{"model": "masked spectrogram model", "dataset": "two synthetic voices taking turns or overlapping, over music, noise or silence", "train_examples": 26041, "n_mels": 64, "hop_length": 160, "encoder_qk_norm": false, "encoder_layer_scale_init": 0.1, "encoder_inner_norm": false, "encoder_width": 384, "decoder_layers": 4, "beta1": 0.9, "epochs": 146.5, "lr_schedule": "wsd_sqrt", "decay_fraction": 0.2, "weight_decay": 0.4}
Rows from block 2 of the encoder of a small masked spectrogram model, named by matrix and row number. Rows with one number belong to one neuron. Each number is 128 + 32 x the weight over its row's rms, rounded and kept within 0 to 255. All counts start at 0.
After each neuron's rows are labels from the 100 clips, of 14848, where the neuron reaches its highest value: "strongest on" is what is common among them; "peak on" is the class under the peak. Only what is clearly more common there than usual is listed. The data: two synthetic voices taking turns or overlapping, over music, noise or silence.
# fc1: MLP up (encoder.blocks.2.mlp.fc1.weight, 1152x384), inputs 0-95
# fc2: MLP down (encoder.blocks.2.mlp.fc2.weight, 384x1152, transposed), outputs 0-95

fc1.245 [139 115 131 125 147  93 108  86 196 144 123 108 135  88 145 158  62 169 100 132 179 139 127 100 156 122 151 108 172 178 138 131  93 120 124 135 116 112 151  96 128 129 126 100 104 131 133 132 223 112 149 168 137 131 110 133  78 118 151 129 113 131 140 103  94 142 113 136 122 104 131 181 139 144 141 150  99 128  78  98 119 167 108 168 119  94  45 147  67 149 116 142  56 113  98 171]
fc2.245 [121 156  78  73 136 137 126 146 145 134 143 137 120 122 138 115  26 148 129 128 115 121 119  60 104 212 110 148  58 134 225 104 128  92  99 154 136 131 113 103 110 120 147 153 131 122 129 157 124 120 116 108 135  61 133 175 155 107 123 116 127 150  28  54  96  73 127 115 112 137 135 193 133  73 201  92 191 114 130  51 126 119 128 177 122 159 129 125 198 132 117 106 118 111  81 116]
strongest on: reverberation
peak on: high voice

fc1.87 [144 109 176 111  94 140 159 121 126 110  95 133 136 134 136 126 107 115 200 100 106 125 125 130  94 129 117 154  93  71  73 115 102  83 152 182 168 120 141 187 129 158 141  81  85 151 160  95 123 151 151 171 141  63 127 155 185 182 118 129  82 127 123 166  76 138 131 126  84 126 140 101 135 130 172 153 141 189 153  91 124 147 121 187 118 114 110 109  73  82  83  91  45 129 100 130]
fc2.87 [154 117 150 131  88 138 130 136 117  95 127 108 128 150 104 113 130 114 146 138 146 136  96 120 174  88 151 103 114 123  54 129 166 147 113 151 136 129 142 128 121 143 110 124 180 104 127 138 144  61 152 137 151  87 115 117  58  82 131  89  94 122 126 114 124 114 116 118 143 125 130 144 154 130 127  27 125  87 144  93 127 135 143 144 103 104 142 105 106 124 124 119  74 129 134 125]
strongest on: music
peak on: no speech

fc1.728 [139  68 127 135 127 142 125 129 172  97 120  76 117 160 106 100 128 158 103 171 151 123 111 115 130 130 146 139 141 172 119 112 121 144 132 110 135 142  82 116 138 138  98 142  86 132 163 109 133 171  88 133 125 147  89 134  50 100 104 113 129  98 106  94 115 139  64 141 110 107 109  87 154  98  82  97 131 184 125 187 142  54 110 179 189 172 183 115 121  72 127 167 158 156 126 123]
fc2.728 [206 158 137 156 110 147 128 129 102 147 170 135 133  84 100 144 194 130 117 141 162 143 170  99  32  95 131 163 162 189 137 129 112 121 144 126 132 114  89  87  91 153 116 147 189 121 122  87 112  98  87 121 152 160 114 130 198 113 124 168  53 205 131  74 104 118 139 173 136 159 115  98 125 111 157 161  72  91 131 135 102 100 121 120 143 142 117 157 148 105 124 142 105 146 118 138]
strongest on: child-like voice; reverberation; first voice: child-like voice; muffled (low-pass)
peak on: child-like voice

fc1.272 [ 99  81 150  79 158 152 131 118  72 121 161  75 179 158 131 149 119 125 117  57 117 140 145 102  91 129 119  99 141 160  85  98 131 121  89 114 151 109 147 118 172 145 103  98 166 192 124 116 115 136 149  83 137 107 160 138 255 100 190 123  99 127 137 153  74 167 139 120 181 162  97  99 131 119 174  85 150 122 134 122 143 138 128 155  45  87 130 128 136  98 116  94 156 130 139 149]
fc2.272 [ 97  98 123  91  89 131 133 122 112 133 182 131 129 146 134 131  56 143 136 110  75 129 105 137 127  99 117 134 124  95 174  64 145  63 136 152 132 129 179 181 167 125 149  88 142 147 141 128 118  57 142 135 165 129 129 172  74 139 110  99 119 101 121  60 110  89 125 145  90 135 107 169 125  84 124 145 156 117 133 169 166  99 114 192 133 124 129 109 146 109 124 133 134  95  80 125]
strongest on: second voice: none; engine
peak on: no speech

fc1.309 [103 130 144 105 111 155 152 149 151 144 113 105 138 144 135 185  73  51 146  52 133 130 111 139  79 131 139 143  80 152 118  93 184 133 115 155  68 121 152 107 200 142 160 105 123 110 147 128  99 116 116 145 131 118 136 142 161 135 190 130  90 130 107 109 144 135  97 178 190 166  95 117 103 149 141 165 122 132 130  90 120 111 147 137  84 161 164 121 131 120 112 115 150 103 145 140]
fc2.309 [  2 127 218 181 168 158 132 124 128 147 146 107 111 103 123 104 113 118 132 124 125  98  99  95 151 112 149 131 111 122 186 161 141  62 142 175 133 132 163 103 147 123 127 129 134 129 154 163 123  93 167 118 170  61 146 119  62 122 121  87 103 135 128 140  92 145 132 140 109  94 119 162 110 165 212  86 142 139 127  95 136 134 133 139 163 139 146 132 133 117 138 115  75 111 127 204]
strongest on: reverberation; deep voice
peak on: deep voice

fc1.609 [123 109 156 105 255 127 124 146 129 108 107  67 161 130 158 165 101 129 174 125 151 123 116 106 168 120 124 129 132 166 150 117 144 116 110 143  52 134  91 132 193 178 133  70  69 108 189  94  96 165 129 171 190 117 142 186 189 171 116 124 141 120 130 147 106 142  90 118 113  89 138 136 134 129 141 156 131 168 133 139 118  87 116 136 148 129 147 135  72 166  85 142 167 101 125 147]
fc2.609 [ 60 129 138  67 188 140 123 144 132  91 104 156 109 142 118 128 100  96 138 105  99 140 136 105 138 149 168  99 140 138 121 121 130 126  67 130 142 137 105 174 138  87 118 126 211 108 138 139 145 172 129 116 125 163 120 139  29 107 137 109 124 191 203 148 139 153 118 126 169 140 139 179 139 142 143  63 175 153 149 117 123 113 150 147 111 144 131 130 163 111 126 134 111 135 123 176]
strongest on: music; second voice: none
peak on: no speech

fc1.753 [102 101 146 127 152 121 162 104 101  96 160  73 130 126 101 151  62 125 132 119 121 107 102 110  57 108 115  84 133 135 136 121 194 192  98  80 154  86 119  82 119 138 163 115 158 139 115 123  92 158 135 135 124 156 105 126 116 180 127 114 147 111 182 104 115 177 106  94 103 143 117 133 131 109 163 136 126 110 150  68  51 133  95 114 150 168 114 100 147 132 133 169 175  98 130 117]
fc2.753 [ 98 132 105 131 108 146 114 157 162 121  99  63 152 140 142 132 106 110 100 169 116 170 120 119 135 115 151 153 136  74 130 106  76 130 164 169 141 150 147 112  95 149 120 153 158 122 144  77 119 150 132 212  90  99 160  29 126  99 176 118 142 138 123 118  56 148 106 133 135 195 137  95 135 124 173 117  95 114 199  77 140 118 135 143 125  65 138 121 124 129 130 143 120 109  82 120]
strongest on: music
peak on: no speech

fc1.656 [114 150 122 141 171 110 125 105 159 127 131 155 133 124 163  77 116 151 155 134 126 116 177 149 154 131 160 105 127  79 137 137 131 168 146 128  58 123  86 196 156 114 137  95 161 131 137 161 152 255 124 122  66 143 121 157 136 107 125  78 122 120 126 133 159 131 150 147 142 173 124 220  87 151 101 154 161  93 101 117 155 176 158 151  98  58 160 105 148 152 144 106  55 118 200 137]
fc2.656 [139 103 121 168 145 117 105 172 148 150  83 158 136 156 121 145 117 129 134 104  80 112 203 166 105 100  86 121 116 111  86 157 107  88 182  63 133 139 163 151  49 125 133 114  92 130 110 113 141 192 162 137  36 161 129 168 109 126  98 114 148  93  84  96 159 144 110 104 126 117 140 121  98 111 131 160 179 127 139 119 110 128 116 134 131 119 115 114  95 153 116 128 195 147 174 188]
strongest on: music; second voice: none
peak on: no speech

fc1.61 [113 154 129  79 121 110 100 153  80 113 158 142 170 118 113  92 165  50 144 105 131 123 133 148 135 115 126 122 143 162 110  96 123 103 109  98  39 111 125 143 156 120 119 101 146 150 131 135  66 102 169 100 140  73 148 100 205 127 144 128  48 142 133 156 131 167 115 136 150 132  49 157 192 100 117  71 111 102 152  63 172 121 135 121  60  76 173 146 108 177  96 146 170 130 153 129]
fc2.61 [ 90 179 153 201 179 157 137 125 110 136 179 109 120 135 137 122 134 119 120 119  92 152 107 135 134 168 146 102 152  83 150  69 128  93 138 136 141 136 140 121 155 125 185  86 151 108 138 121 125 104 157 141  64  81 146 141  84 218 103  37 112 114 154 123 142 105 123 113 133 132 132 146 136  80 134 181 103 135 119 169 129 140 183 182 130 116 128 125 164 123 129 129 173 112 134 211]
strongest on: second voice: none
peak on: no speech

fc1.713 [ 96 122 147 100 116  97 145 125 108 154  83 143 110 125 136 108 118 161 159 175 113 125 136 211 141 135 131 177 156 122  99 144 203 125 134 152 196 138  82 110  98 131 137 165 147 143 132 129 114 124 172 139 110 128 152 117 191 131 140 125 110 161 147 125 104 105 109  95 127 121 142  79 167 116  89 154 132 187 163 107 116 105 147  90 119 110 155 135  81 119 154 113  56 142 163 116]
fc2.713 [216 159 179 176 147 117 124 105 137 122 154 133 114 126 107 126 145 141 148 123 126 154 180 179 125 138 125 168 182  96 141  77 117  97 128 231 117 126 116 111 157 169 179 109 110 117 120  84 121  80  67 147 150 118 131 139  99 106 121 152 125 104 191 144 130 119 159 123 165 107 159  98 117  90  91 128 105 111 115 107 123 112 138  91 133 115 152 150 179 131 122 128  97 147 144 204]
strongest on: child-like voice; first voice: child-like voice; clipping
peak on: child-like voice

fc1.705 [148 161 126  94 207 157 113 131  71 138 113 116 156 109 113 151 146  86 139  52 141 125 142 150 124 127 134 137 131 128 134 133 123 140 141 119  74 106 102 150 154 107 121 154 136 141 146 146 131 130 209 125 107 101 140 145 137 100 204 118  91 124 139 149 148 150 135 168 139 145  78 162 143 103 154 107 131 137 156  97 130 109 142 194  84  73 120 164 174 216  99 146 162 152 163 158]
fc2.705 [ 95 128 100 143 221 154 127 126 115 130  87 130 100 172 119 128  45 143 132 124  83 129 135 166 114  97 132  44 122  96 190 156 121 122 148 168 134 136 169 118 145 123 139 141 173 130 117 117 129 130 188 118  65 101 147 141  76 105 127 139 132 130 167  64 156 111 111 121 112 112  95 150 146 165 171 153 130 147 146 101 155 132 165 160 113 137 137 101 152 128 147 133 161 117 150 143]
strongest on: second voice: none
peak on: no speech

fc1.679 [ 92 115 106 111 111 109 138 147 165 108 128 101 119 129 204 120 126 120 139 114 126 116 125 148 131 125 112 129 150  50 137 118 142 116 137 105 124 128 112 135 132 187 137 131 164  89  45 144 139 133 113  86  92 125 144 170  92 147 122 116 122 151 103 107 139 134  78  56 115 120 201  67 163  64 149  95  85 168 126  68  89 144 154  91 120  66 110 174 167 103 158 176 126 123 110 106]
fc2.679 [136 152  99 139 167  74 118 103 188 225 131 136 105 150 144  76 103  87 157  54 190 140 117 128 131 115 120  76  97 150 126 108 122 126  61 141 153 111  97 104 117 122 117 119 139  79 151 127 129 125 188 104 103 122 118 132 122 137 136 134  96  85 145 124 164 107 146 104  84 131  82 111 125 148 121 147 112  89 135 115 106 122 145 122  98 134 177 156 127 202  76 121 158 202  62 111]
strongest on: music; first voice: child-like voice
peak on: child-like voice

fc1.337 [166  92 137 135   6 169 140 159 153 103 125  84  90 135 137 109 117 144  89 128 123 128 109  99  73 123 127 121 132 221  80 136 103 129 116 163 106 119 162  22  81 128 134 110 128 134 126 128 197 111 174 123 155 103 113  95 152 150 143 122 134 141 140 128  82 144 110 153 115 126 124  26 172  84 126 115 124 150 127 139 130 134  96  99 116 185 112 139  98  86 125 128  82 151 133 149]
fc2.337 [131 105 129 150  53 144 157  75 123 150 124 134 129  93 169 146 208 150  91 138 174 128 110 188  80 149 110 141 125 166 183  58 147  85 170 160 119 134 175  97 128 126  48 160 109 128 151 100 116  94  87 127 173 140 108  97 156 134 139 111 102 162 119 138 130 106 150 156  92 144 122 110 127 116 148 150 186 138 129 150 160 121 140 109 150 165 140 166 160 107 133 104 103 122  95  83]
strongest on: child-like voice; first voice: child-like voice; engine
peak on: child-like voice

fc1.4 [140 165 184 173  95 146 155  90 177 171  63 141 158 160 103 119 101 105 158 116  72 133 137 124 137 133 117 176 158  72  46 167  99 128 169 165 166 143 163  92 150 142 124 124  62 121 146 136 173  85  89 142 140 123 140  78  70 153 164 160 173 161 158 115 112 126 146 109 131 177 159 154 142 164 149 159 193 121 104 129  93 136 139 132 107 119 188 116  91 162 109 169  39 112  85 158]
fc2.4 [161 131 136 121 144 132 124 125 136 122  83 116 115 129 117 121 107 143 156 136 163 122 180 108 157  55 144  97  82 142  41 187 175 157 115 181 146 132 161  77 124  96 144 107 112 133  87 127 132 173 110 145  78  72 109 143 113 164 116 175 139 109 174  88 103 116 115 141  58  83 100 112 143 136 116 231 160  59 150  99 123 147 126 143  91 151 121 123  11 151 122 127 180 137 195 122]
strongest on: vacuum cleaner
peak on: low voice